Rows from block 12 of the image encoder of a small contrastive image-text model, named by matrix and row number. Rows with one number belong to one neuron. Each number is 50 + 12 x the weight over its row's rms, rounded and kept within 0 to 99. All counts start at 0.
Before each neuron's rows are labels from the 100 images, of 14976, where the neuron reaches its highest value: "lies over" is the class under the peak. Only what is clearly more common there than usual is listed. The data: rendered roads seen from a driver's seat, with toy cars, trees and houses.
# fc1: MLP up (encoder.blocks.12.mlp.fc1.weight, 768x192), inputs 0-191
# fc2: MLP down (encoder.blocks.12.mlp.fc2.weight, 192x768, transposed), outputs 0-191

lies over: sky
fc1.29:38 71 50 42 49 32 37 48 54 42 55 29 58 63 69 46 61 44 58 52 48 58 35 48 44 42 66 53 63 72 63 52 53 61 48 63 53 64 45 59 61 61 48 47 54 35 71 51 53 48 68 43 31 64 62 65 61 32 71 67 37 47 47 45 55 57 32 32 31 56 46 58 60 73 43 28 32 40 41 44 56 62 38 57 44 52 72 26 32 48 50 57 62 51 64 47 62 53 69 73 27 53 52 66 75 30 29 58 45 69 55 31 52 59 35 64 40 53 28 60 47 45 55 46 42 64 58 42 40 38 45 65 55 53 69 48 56 40 29 56 50 40 70 53 67 59 53 57 42 61 36 64 62 34 62 54 61 53 47 51 65 67 54 52 49 69 48 42 36 53 26 41 33 47 58 52 20 44 61 45 33 53 42 75 43 62 58 52 47 54 54 52
fc2.29:37 53 41 23 43 32 48 48 37 39 34 49 71 50 26 53 34 60 59 47 51 45 63 46 65 14 53 56 73 50 52 58 65 36 45 48 45 41 58 41 50 27 32 38 64 60 65 39 48 52 44 48 60 66 53 33 34 42 55 44 41 61 38 78 63 34 49 68 50 49 57 51 48 41 48 60 47 53 99 44 48 48 52 59 40 39 37 59 61 61 53 54 50 43 42 47 23 48 59 55 31 48 43 44 64 56 71 55 48 51 62 56 72 38 56 48 32 38 49 46 52 57 50 41 52 58 59 47 63 52 37 45 62 50 37 32 34 58 59 55 59 66 49 53 45 31 82 53 53 37 40 38 54 73 52 46 63 41 58 68 46 72 52 44 48 51 56 30 42 64 55 70 51 62 40 46 40 52 54 58 48 42 55 46 78 45 70 48 62 35 46 38

lies over: sky
fc1.206:40 42 55 50 39 43 43 49 43 52 64 28 41 65 63 51 49 62 52 29 50 53 61 66 54 38 48 42 28 50 44 46 61 40 39 44 48 52 63 24 48 46 41 42 71 59 50 50 41 75 46 46 59 41 44 72 60 51 40 68 25 43 38 58 46 57 44 41 35 46 50 25 51 40 73 43 27 47 48 26 56 75 35 51 51 66 52 55 75 38 54 54 50 59 54 52 49 45 39 57 40 69 66 38 41 43 31 34 56 55 59 73 59 43 52 64 69 57 40 40 61 30 32 58 40 55 59 50 50 67 38 48 52 45 64 45 55 67 23 70 48 38 67 51 60 50 38 37 48 52 59 53 41 31 63 36 59 63 60 52 31 45 60 56 63 26 53 44 66 54 29 42 71 34 26 48 59 34 43 34 69 35 42 65 40 42 37 66 60 40 51 63
fc2.206:49 62 43 50 67 29 25 50 46 32 43 49 72 51 52 56 51 44 24 52 56 49 55 43 38 39 69 59 42 37 61 67 49 68 60 53 55 33 33 42 64 57 44 45 60 64 51 41 49 48 27 49 21 46 44 39 55 80 67 53 73 38 36 27 51 49 46 41 37 70 47 58 46 63 53 46 53 52 63 53 64 54 50 53 56 58 42 39 67 62 38 45 41 51 49 55 43 34 52 38 34 32 51 51 52 48 56 54 40 72 53 35 55 50 64 41 24 57 50 42 45 68 86 55 61 56 45 25 55 32 56 38 41 55 41 22 39 32 41 57 56 58 42 55 64 50 57 62 74 40 56 76 45 94 69 52 57 53 48 48 39 34 38 52 48 57 52 43 59 45 56 66 52 52 46 56 50 71 54 42 50 36 42 37 61 55 55 70 61 45 56 51

lies over: verge; car
fc1.314:55 30 26 39 52 69 40 43 57 49 49 62 60 66 56 51 49 59 50 69 56 35 37 53 59 24 40 57 39 29 65 57 48 30 45 60 46 53 52 36 68 36 34 48 69 43 58 47 44 47 42 64 64 72 48 42 46 47 24 32 56 58 58 53 62 49 55 58 51 36 41 55 59 61 57 45 48 43 47 35 42 45 67 38 46 37 69 34 44 52 66 51 51 39 69 68 43 59 34 68 43 48 63 68 31 38 72 40 60 49 36 59 64 62 62 67 59 53 60 66 52 34 73 45 50 38 53 35 52 34 62 57 46 58 44 73 48 57 70 43 49 62 34 64 45 49 73 29 61 50 54 74 53 38 57 60 39 63 42 54 52 44 59 60 61 36 43 44 72 69 56 47 38 43 45 64 52 30 76 34 65 67 58 25 55 34 65 53 57 49 33 37
fc2.314:26 33 64 53 49 22 25 40 34 47 59 56 65 56 77 63 53 44 27 41 54 60 61 58 34 35 67 56 64 64 53 53 24 61 53 53 39 41 43 48 45 43 51 40 58 67 41 47 45 41 29 53 59 68 42 59 30 49 54 72 66 50 53 44 41 66 33 61 39 59 39 60 49 42 48 72 31 42 80 65 73 40 45 59 36 53 61 36 73 33 49 47 48 39 50 66 61 38 42 39 28 37 51 43 71 49 65 71 43 52 48 57 51 50 63 41 39 48 46 44 53 60 49 46 67 55 69 41 43 50 44 54 71 62 43 39 46 52 51 58 52 56 32 57 63 53 71 46 60 58 38 52 33 78 73 43 60 38 81 49 59 37 42 56 55 59 58 38 37 39 66 36 54 47 49 51 32 45 33 62 40 48 40 43 64 50 55 58 48 42 47 57

lies over: sky
fc1.151:62 23 47 35 40 41 50 48 48 48 42 44 29 58 32 48 32 35 38 32 48 41 53 47 76 39 50 61 42 62 41 47 56 46 60 47 62 45 36 57 32 48 53 61 55 60 37 40 59 67 56 35 62 62 74 57 53 39 42 70 40 73 45 49 47 60 63 48 58 47 62 68 43 33 55 54 60 41 38 65 42 48 41 53 43 34 33 38 35 26 68 36 50 52 59 34 50 53 38 42 41 42 51 47 30 46 62 49 39 46 24 41 61 58 63 40 58 55 42 72 70 49 62 64 67 57 56 50 35 62 59 45 14 53 52 65 55 29 26 47 49 39 56 62 41 60 62 64 69 78 67 46 32 32 63 51 71 59 45 52 57 42 58 54 37 43 46 66 61 66 47 61 49 49 60 43 47 57 38 65 57 39 35 51 62 40 27 32 64 38 43 30
fc2.151:23 26 57 38 57 34 41 33 43 46 40 64 48 47 39 52 46 35 36 66 45 51 54 56 61 51 54 41 62 49 60 55 36 59 56 52 27 46 38 47 45 29 47 35 57 61 32 51 40 39 41 56 55 39 61 58 36 62 76 66 83 56 57 55 50 57 45 50 49 60 42 43 42 40 58 79 26 42 76 48 77 64 46 62 52 58 46 53 58 45 46 66 42 46 45 49 58 52 49 52 45 26 20 25 59 30 46 78 58 50 41 63 41 84 46 63 46 49 74 54 42 58 49 56 55 33 67 41 42 45 34 49 57 52 52 38 46 46 60 50 38 73 40 65 62 48 52 70 64 57 54 36 31 48 58 49 45 49 70 59 33 60 51 41 50 49 67 29 40 46 49 40 54 57 46 60 51 53 51 65 30 44 56 64 79 56 62 55 55 39 47 56

lies over: verge; truck
fc1.421:61 54 66 50 46 36 54 53 69 46 29 56 54 42 68 63 53 73 35 57 52 41 34 34 32 30 37 67 63 49 35 32 62 33 66 60 44 45 39 74 31 35 50 44 63 33 55 48 65 61 53 47 52 65 62 61 62 52 49 34 39 34 43 60 60 42 42 53 71 40 59 25 58 60 53 42 56 47 38 69 38 37 44 20 40 57 43 53 25 44 71 61 56 59 54 53 48 38 32 55 42 59 42 61 50 55 44 44 37 31 67 39 36 34 51 44 57 35 21 43 42 60 59 63 50 53 37 64 49 38 38 43 66 55 70 48 25 58 72 40 63 37 46 64 68 52 64 35 44 55 30 62 24 63 46 61 66 51 59 65 65 64 36 49 48 49 40 42 53 53 58 44 55 43 61 57 52 35 62 53 64 36 54 40 54 38 46 44 37 56 43 61
fc2.421:49 56 51 57 54 33 24 51 41 51 49 37 62 55 48 70 60 49 43 42 31 52 60 55 54 27 61 38 55 41 56 51 57 58 48 60 40 43 49 40 49 50 37 40 59 46 46 30 43 59 46 36 41 47 61 58 43 39 63 56 47 46 49 43 25 46 54 46 48 57 46 64 48 31 51 52 60 37 76 73 56 47 39 58 40 68 49 25 76 70 45 43 55 43 56 44 59 49 35 54 40 33 54 67 70 61 74 67 69 53 65 60 57 53 70 23 29 43 54 30 34 33 59 40 57 52 71 17 54 49 56 59 63 61 34 31 53 38 55 46 43 64 48 51 27 32 55 26 57 44 41 56 43 78 83 49 43 58 70 59 57 37 54 42 39 56 59 50 59 44 52 53 56 62 43 64 46 69 29 57 42 40 46 38 64 49 65 52 65 36 57 61

lies over: verge; car
fc1.714:67 52 58 67 48 55 35 63 71 47 33 60 55 61 51 29 57 58 56 56 60 77 43 30 45 24 42 45 52 54 52 29 53 41 51 45 57 60 40 67 64 74 48 67 42 52 54 52 56 71 41 47 42 54 34 49 36 57 44 56 67 36 36 47 66 43 62 43 46 58 36 40 36 53 33 40 65 43 23 64 41 70 57 40 49 29 38 45 55 49 56 41 57 65 28 47 64 50 31 61 54 45 42 42 56 41 28 64 67 51 61 63 56 40 68 50 53 41 49 50 66 76 57 46 53 50 45 39 70 63 31 69 33 42 48 77 40 72 35 68 44 67 59 48 69 74 56 57 48 69 63 68 39 47 59 35 40 53 56 57 42 37 61 40 39 46 58 69 45 59 56 54 39 35 39 54 58 59 30 36 61 69 68 42 53 38 41 46 56 47 41 53
fc2.714:38 50 57 51 40 33 37 37 47 27 43 53 51 55 65 68 47 49 36 57 44 46 54 56 59 52 71 54 56 51 64 50 39 72 57 59 32 32 46 52 55 44 50 41 47 75 29 38 33 39 29 46 46 61 55 63 52 64 62 48 43 57 59 43 46 73 30 62 53 64 30 47 51 49 60 83 34 43 83 52 71 34 47 58 41 51 39 47 85 56 38 37 50 46 56 63 57 39 60 51 34 21 47 29 57 45 65 71 32 38 46 50 49 49 59 62 30 47 53 46 43 50 58 39 65 49 37 41 50 40 47 59 69 59 36 36 46 65 48 34 60 46 40 77 59 52 65 58 58 42 38 43 41 79 59 43 35 50 48 54 46 47 42 63 39 56 74 47 34 38 70 56 41 32 38 44 59 57 38 67 42 49 46 47 65 48 56 56 68 44 45 60

lies over: sky
fc1.555:52 77 47 50 56 53 41 38 54 26 56 42 59 63 49 38 64 42 59 42 64 42 43 45 45 44 54 35 53 45 34 39 62 39 58 35 57 69 57 50 43 70 43 45 36 37 56 41 44 57 50 49 85 56 68 55 52 77 54 32 61 58 47 58 43 37 45 36 51 44 40 65 29 45 66 55 64 37 39 33 39 41 56 57 71 74 67 63 43 78 54 37 59 36 56 63 47 64 39 44 61 36 46 40 27 71 38 53 57 59 49 39 46 32 51 50 55 57 62 43 51 54 44 50 65 64 64 51 38 39 40 44 42 38 40 52 43 59 51 52 73 51 60 43 45 68 68 42 55 74 66 38 56 46 58 51 59 59 46 52 42 35 54 37 52 47 44 31 52 45 37 45 42 37 38 39 39 28 50 33 65 74 37 47 50 28 59 25 10 39 48 51
fc2.555:60 53 58 51 49 26 38 51 36 55 56 33 66 42 68 63 57 61 41 61 44 52 36 39 54 68 39 44 47 42 49 74 30 51 44 50 54 46 49 45 41 47 66 66 42 69 42 32 36 57 46 54 44 56 49 52 42 36 40 63 39 55 68 34 56 70 43 48 55 53 48 42 73 40 46 39 52 50 72 45 42 45 51 43 58 34 58 44 72 17 49 58 30 38 50 47 66 54 53 48 49 50 44 42 71 48 55 51 36 39 60 72 47 63 70 42 49 41 53 45 56 40 38 73 31 52 37 44 53 44 66 67 69 59 61 51 60 64 63 38 34 51 32 18 74 43 46 51 55 50 38 43 53 26 45 44 34 65 28 44 41 57 33 65 49 75 52 54 38 39 50 48 56 61 59 46 60 77 33 67 45 31 69 52 48 53 47 75 71 49 34 33

lies over: sky
fc1.356:40 61 33 44 42 58 51 32 40 30 50 65 51 51 43 39 38 77 41 75 52 62 50 33 62 64 30 72 45 34 25 46 53 43 49 46 60 54 64 66 57 58 68 33 51 26 65 50 46 73 42 54 50 51 48 66 39 41 51 64 55 29 48 60 36 30 61 34 48 46 63 59 34 52 49 48 62 41 60 50 32 66 61 44 42 36 53 55 37 51 58 38 58 33 55 40 43 32 55 45 38 66 54 40 76 31 45 56 59 31 58 46 48 66 64 56 45 50 43 69 42 31 66 46 57 56 53 42 41 53 63 28 53 47 69 74 37 51 46 50 56 59 49 49 64 37 67 53 45 42 71 56 52 48 51 41 53 63 30 64 44 41 71 37 53 63 29 28 59 50 50 37 56 57 41 56 38 26 67 54 35 40 38 73 67 60 50 44 33 30 48 53
fc2.356:46 57 44 34 45 32 35 34 28 37 67 31 70 54 49 62 56 57 40 47 48 49 58 64 41 17 64 54 56 52 61 56 41 57 51 56 40 38 42 48 42 49 34 40 60 57 41 45 48 60 40 50 18 62 44 43 38 53 69 49 43 45 42 57 33 60 54 50 38 57 36 54 63 51 55 51 51 56 71 71 67 49 39 57 40 56 54 51 80 68 48 40 63 33 49 51 33 51 41 48 17 37 58 50 68 63 75 62 64 48 63 42 56 49 68 37 26 51 53 33 46 44 61 44 40 59 63 14 59 47 50 55 68 58 24 43 50 49 57 54 44 47 64 59 47 40 72 35 57 39 34 47 44 84 60 50 43 44 71 63 65 48 46 68 46 59 68 43 63 37 48 55 50 53 45 56 32 69 34 63 56 66 40 40 63 43 58 48 48 45 54 47